config.toml
encoder_norm = "batchnorm"
text_encoder_norm_position = "pre"
text_encoder_activation = "gelu"
text_encoder_head_dim = 32
text_encoder_fused_qkv = true
text_encoder_parallel_block = false
text_encoder_inner_norm = false
text_encoder_positions = "learned"
grad_clip = 3.0
batch_size = 128
weight_decay = 0.1
Rows from block 19 of the image encoder of a small contrastive image-text model, named by matrix and row number. Rows with one number belong to one channel. Each number is 128 + 32 x the weight over its row's rms, rounded and kept within 0 to 255. All counts start at 0. Numbers have three digits each.
After each channel's rows are labels from the 100 images, of 14976, where the channel reaches its highest value: "strongest on" is what is common among them. Only what is clearly more common there than usual is listed. The data: drawn branching plants. In brackets: how many of the 100, against the usual share in percent.
# conv1: bottleneck pointwise conv (encoder.blocks.21.conv1.weight, 64x160x1x1), inputs 0-79
# conv2: growth 3x3 conv (encoder.blocks.21.conv2.weight, 16x64x3x3, transposed, each kernel summed), outputs 0-15

conv1.46:149197032137146163170126130084145138103118109137156119069139137128131097123104148109119166164140090162171168139090112144111152063156093107148146083090145120135127144135095107124163098100125114161125093180145158076111161163129069105146178127
conv2.46:122143142106115134144109096121128101182196200135
strongest on: leaning right (70 vs 16.6)

conv1.27:157109147131131092129114139131165147086102115120126134133113140143146155112112089116110087156093107108061122132111157140121125119229075146121121109086151130108074136136091097180124088087101152104165115095133175102157151123094100130170066128
conv2.27:146129143087161154108119111171080205133137126091
strongest on: drooping (70 vs 16.7); autumn leaves (40 vs 16.6)

conv1.28:129177116198138125101142127078135147140147122155107055143125133172143113223134149092070118214177162120149156116163141130132066101120127131095179106145120158123128105171146075089133159157148098153086052173165161139082166094197120113104133152
conv2.28:123167111151168097170118116156157171163181169144
strongest on: spreading (97 vs 16.2)

conv1.48:109098138071103147113079128130143072136118143104117109090170156200104095120186125168169136133105076085177081105121136137131164191082087202111125154197105144084131126121114152116180178078138109108089188177131099153149102106108122165117141146
conv2.48:135108106104136128133125092133108222158075115147
strongest on: drooping (99 vs 16.7)

conv1.5:089138149156153109114123106100156087125117088106102053142088113083156116126110109146155116101167141178199140069075148079077135162078137095135122179142012116103121167162164105098160160110122152118136150158111114132122092098095124097164177130
conv2.5:148098158164175138079128119158128118122046108129
strongest on: drooping (71 vs 16.7)

conv1.30:124151139086114134101099136073119151151124175120115107134101195117165162136090143103135128127129105130110153141140043093142170121138091044152148141136141201146151078155208169134104139181156109138113156099092110123145103181155113120114117143
conv2.30:157124044122155178118150064145123116127122124139
strongest on: autumn leaves (100 vs 16.6); leaning left (41 vs 17.2)

conv1.34:104132109109110116127122149178161162193192161169099087103159135078128128114135126105106078145132104093148139149146161176141128131107149151180107133147187128126143138080161118121120064127089123182102114111161155136085168113058130139111136127
conv2.34:132179147174151117176123146107163110100192157113
strongest on: spreading (74 vs 16.2)

conv1.13:132135113120146137143078165107147122071075134128138148116135133128147141090143073128142148084119102149150193134132142184106181187122140102111106133140085106115143092110153141096159093171137183125222153131043127162130075101134128105171160127
conv2.13:127134141095202095141135098086127126151095086082
strongest on: narrow (91 vs 16.7); two-way forks (75 vs 42.8)

conv1.4:107173102145134110144172123133124074139117075155139086144119112109183178138099086183117119113104057132130155153105101139118144137099150193141121141223141111081100108149167117139104153169126101120117116137104147147133125139072103104129166095
conv2.4:175117122124153145134176121187109107068090131091
strongest on: wide (98 vs 16.6)

conv1.36:181148086158180082099147118137141151084165112158151159159144149076197143160118115123125138130132067122110095156126120086114128148162075106096165162201139127110099167212112106109112150150154162120126074135106163136148112104114133141146084172
conv2.36:100143140145114169163184168175152159107113126180
strongest on: leaning left (61 vs 17.2); white flowers (46 vs 17.1)

conv1.51:046117111155089095059147157137094112133147193147157124164131170110101154145162104120194073182049131151074122131133099151125118118132176193165120115110077094124162194098120167094158110148107120144146136083156114157178132140219099174125115115
conv2.51:132184173149138120110095101077167096142145174155
strongest on: spreading (67 vs 16.2)

conv1.63:089103102173100145048134180156093119162131168154174104055155118113170170153171158101096113156127062167164149120126128134138177133118121168131105087229089125139132119123131124122172123141115071092144157111164138143158087105129150110115132035
conv2.63:136042148143083092147134100106119177110144142140
strongest on: spreading (94 vs 16.2)

conv1.41:102102110166173143061151200109108126157120112131124117157140109103127108134188129093074104135136128200165129108102128102113110116196105076131115082153135106142143153093159142103082128154130144094110110149140132130221129108118089173110123118
conv2.41:087142126133196102140106111120104080124141157062
strongest on: wide (44 vs 16.6); spreading (42 vs 16.2)

conv1.57:112148135131115096183087105134180059092162124124111077117087131175159212093165170153151111059123116085083121158101112176119056116106160081124091124126129116203098149155159107103134124129103126159127150186103105106080117111138053157121132177
conv2.57:188099097105158169128107138117099081159123114183
strongest on: autumn leaves (73 vs 16.6)

conv1.10:111108145140142081089049109223171107147130149125075138131107165118127115109083114125157105129108118164136173094158118140123053093071129101117132160138135125125134136148193115118129160147200139130091110140104177100131143089118129155054117171
conv2.10:161171114130212156136095153165135147132161137153
strongest on: bare (99 vs 16.3); narrow (80 vs 16.7)

conv1.24:127115087163177081140143106169149124132086079150122134161118175147113135085114135179196131120123072153125144117125164160097103160209113175142103140184128144097151146162149083155115209121129147104142123100151150112121091143121128126165111159
conv2.24:107106090161112124158091069180086108106098109107
strongest on: night (52 vs 20.6); pink blossoms (38 vs 16.6)

conv1.43:125109171143064148150116137102119150145137107142132169089171184140129069141149128120185144160126135078104133117129139143115147197126119129153110131138067051131098209106141100119156124133141170121108145154085174103140146165047195095184143091
conv2.43:107075169157124089150127054141102161132131159117
strongest on: two-way forks (68 vs 42.8); pink blossoms (42 vs 16.6); drooping (37 vs 16.7)

conv1.62:146136130099121146124164130090144108125108094119125099197082133185078113142110082131115121192153148153137145089153184154123183104126082090116114151177132096108120115135101117173124144143112141086142155164089111200154152099124121144118095149
conv2.62:151164199157160134159148114115101144159143067132
strongest on: leaning left (53 vs 17.2); narrow (47 vs 16.7)

conv1.21:131140106062139109121127143087114069131148133120182096127214121131105134154120112120139135155057149168103143144047082062164125157131113097100164156102109192134140119165071159135145116132092086096126094115157106084145112151097207167134168117
conv2.21:140164070134106132093139208130118110146129100170
strongest on: red berries (88 vs 16.8); narrow (50 vs 16.7)

conv1.0:067144156134116135133115198133104119143125131111169129138140164118146092074158157145138145118081126120077131112079186132165126173116167122124120138132088115111162192159153123131144133171128096096109130184145103101132125080142116145169117104
conv2.0:182136130168146079104158133165134130087180166146
strongest on: leaning left (46 vs 17.2)

conv1.35:115163151171161125073044139175161091152138087143110082129110185125173119140144126162126102170103135062108117112139156138110100132098128161142199108100106086093149127152137125118088147099135153117156069118133095117141139191133185140099101140
conv2.35:099118185104117131078135118183115131124109117199
strongest on: drooping (65 vs 16.7); green leaves (44 vs 16.5); pink blossoms (41 vs 16.6)

conv1.23:120133128121126150125057130118085115112153113124146182123161103096100105112146159082158124116073112137124104120136141165098105100116076161152117116134079013130092130135102108187145127154119096105139117131128155143125148120126114135136117085
conv2.23:095156208151130155136135064150096140142118107112
strongest on: pink blossoms (100 vs 16.6); two-way forks (68 vs 42.8); narrow (44 vs 16.7)

conv1.55:123098120145086120101137143132162079092148146116131152132177118138115136095128149154114130118118102196129107081120096078102091109124118188120108130153113154144058147129147131099143149175080154138088148185112124215134076129124133138089114131
conv2.55:116140102127136085133099188153140145119116138041
strongest on: red berries (100 vs 16.8); leaning left (40 vs 17.2)

conv1.40:192121123147121129086109135187127138149116112154080097155175155150126180151115096116167135117101154152164130169164128118035129085113097146135152156067112078107120068135166128182133141144082124111139143166096153112134140105126140220151124089
conv2.40:141095191085149136114135188159164137087143148150
strongest on: night (45 vs 20.6); green leaves (42 vs 16.5); drooping (41 vs 16.7)

conv1.37:108090107135092111097100134133135133126123179167126136094142117139058128150126093126137125184102197136100130085142072148126102097126113158108200166133127102141119177070076119097150087124062130205102124125108111142144118180117149113121086113
conv2.37:110077120109116103164076090089084091096123101118
strongest on: pink blossoms (94 vs 16.6)

conv1.22:151125109061144139067130085123076136114155114142132086098146093162098166125129118100112094118121151106137139132123155113096116150205103119175145094145121133146062154164145164140108185131089155083103127167045171094103133128113145147106122176
conv2.22:175132194127146157132106196125129091130093119156
strongest on: wide (100 vs 16.6)

conv1.11:101158085206166121113145143114172171160119139172139181101091149059148108089136064143090084152204140107098245083098151135120173171122130124096083153177094110115139171079145077156124146105204152181165127162113108082118133135119183103185091148
conv2.11:163121106164094118086194137164129092169146111158
strongest on: leaning left (88 vs 17.2); night (44 vs 20.6)

conv1.25:112139130087147180123130152086112116106137105119094128167166085158157159138159086107123105140054203144097170131144181068086120141181168086119121090130145070118132122139133157155133146151123143156130133106078175126142125066126087085130123067
conv2.25:100121121087191126083124119098107132201141131158
strongest on: narrow (55 vs 16.7); leaning right (45 vs 16.6)

conv1.39:096161097199112115159130153129114165132124136163117076141132116109143130141085142155112115095194078095115100172131142163113119131152066096112091165151123098187094130139127116104149132122121115192100098156123057103141175116089122118159103106
conv2.39:196100148159156131108165149108136120172130065140
strongest on: leaning left (99 vs 17.2)

conv1.15:124117183171186169096078140130105119095126110114118104098156129084145113102102155071086152137120168089129104156129202138179064195112159190118157118088080060131085105167193096224105113152116132116165107134151140147157128124124101102137088178
conv2.15:133178153116140120119137021148106127130115127118
strongest on: pink blossoms (100 vs 16.6); two-way forks (71 vs 42.8); night (56 vs 20.6)

conv1.60:099101129183138125065125098067118092159086134136154129135126217107070134140131117117108171103107097154110129130127124111098118091153133131115111088099105086081139140089164132099132081133129112103147101136092204091153126138092127174110046125
conv2.60:107100150176132138180107131142114058089090099139
strongest on: leaning right (57 vs 16.6); bare (41 vs 16.3)

conv1.61:109100103125200137162148139089154132126094122090109125079152129164190110122124151148174118116150160103096129159150103113152162127122089087165132125123143168187095108148150097094078077129159091178137076112089082145129198171089123106149122098
conv2.61:122168058146060138122129082153124118141129128085
strongest on: narrow (39 vs 16.7)

conv1.9:153142126080078157158115107146158077196129097104170095195133191090141116071180151125132165120111118107184117107146148149143121090156128085072126116124130124056167138187118081112184138140149181151117152158120081101128127116132099154127094145
conv2.9:112102138146094213161101109120150165165148135155
strongest on: leaning right (82 vs 16.6); autumn leaves (63 vs 16.6)

conv1.58:071079164146098118086125137123108113118144130087127193103094124124106113105116124121121125159159073110078077167146126116158094126197136142072111100178130138155111125129159081098130155077124117121128186099123163113164128149127151080099085128
conv2.58:105161140150117090121163115111151168134152122038
strongest on: white flowers (100 vs 17.1); narrow (54 vs 16.7)

conv1.42:081183141113199193119143155080080108102156143098156132085143126096195129160121125139143105161137141114122116074130129105160135142130168123074087128091143098113157170110167134224144160197121109097131119122099114109158138144101102118130131092
conv2.42:194102121134120152161136143167108053097111140143
strongest on: leaning left (53 vs 17.2); drooping (40 vs 16.7)

conv1.7:128141108096145155107158133105096150107135064170114124121042143100151152161116080117132106147123102116137137115156094088178109169136090000150124137116121194157124112134189145130176086117139117153143108152121136116100138132135103146082157139
conv2.7:123133042125153162119112062153087115124126133132
strongest on: autumn leaves (99 vs 16.6); narrow (44 vs 16.7)

conv1.33:172174106132084138116122125113199114115148076112090126127157086106132136130116121133164091117116138193128147099102157148194139070118151213136196143079101150121116113099138112150089095210082066108136149070119135111130138179113149109128119144
conv2.33:133142161127042106122137144145157152125124116058
strongest on: red berries (83 vs 16.8); night (43 vs 20.6)

conv1.6:129135081055120134150169139142158126128094123184132137094146112157237138164120159125145126158123109041155125101093116140127178179163154154158150175182162089094130159117092158126125149166172170142133148161114123109110194121152058116154118181
conv2.6:123079171139143150098121072132078143084169156133
strongest on: leaning left (62 vs 17.2)

conv1.29:102101115079154089145133137136085117128138138166128079143155134138067111108152158123160140085113158133071115131155077136094135142142117105170121156136180181170055112128081132132121182128115118165050137144153153125144145103159135147094070111
conv2.29:112168111168092095146140096133110124123163202088
strongest on: spreading (95 vs 16.2)

conv1.50:109105080104128098122100123118136156129125072122128129126175177113129155125168084122140164086076132076159106127128105134201140080118114114087127172099117094140152139159155057102070054108124148107122167155134093115116118151046119084118193139
conv2.50:165087094119092181100104101096108147153166127083
strongest on: white flowers (100 vs 17.1)

conv1.16:130104057125108121127123087145133172128086105112157200152183098061123136074144068112151123162080116183131154135124120134155115093118153174147066112088126075114096155107109074141115080126104181140134120117138130116161118111121067106139111137
conv2.16:109057135102099151159066113138145164092112113109
strongest on: night (52 vs 20.6); drooping (49 vs 16.7)

conv1.53:099135151126132089086145151146162138131159091172115123112105170167089062119119110107134157139134086062147115096092084176177130136114169103136108130178109105104158202131183106146157136122106113153123110149107118141099103184098120101097092184
conv2.53:156113077141067115137112199145145125137113146082
strongest on: drooping (50 vs 16.7); white flowers (47 vs 17.1)

conv1.1:114155091126139155193136140114158146166145153092152078058135103106160160125117165115120098204130132121161152116124074120148128227134121093107153198202085081116117071063099133144189149127066084165085141127136131135079115152107149130118145099
conv2.1:140085136172146147107164140113154204144123076132
strongest on: two-way forks (68 vs 42.8); leaning left (56 vs 17.2); bare (39 vs 16.3)

conv1.17:128084128158110147082081137120135137152125099109137096147128170131125092064149098141137110165132122114142058097181107181090151144110097160119124071079114184141128138135158218156162074126164076139122152161160167066123075118082087154123100159
conv2.17:079106128091165076167125180143108097150107103154
strongest on: narrow (98 vs 16.7)

conv1.32:148155106102098101159158144148120144184202170081144083121141138114165114095121169148129108154180142136130087069173131136129077112122142143175119075140119053145171146127083107121113136127104188140062120069150121117139135092179110090115177100
conv2.32:146176108166159140153187136114138094135117199136
strongest on: spreading (100 vs 16.2); two-way forks (86 vs 42.8)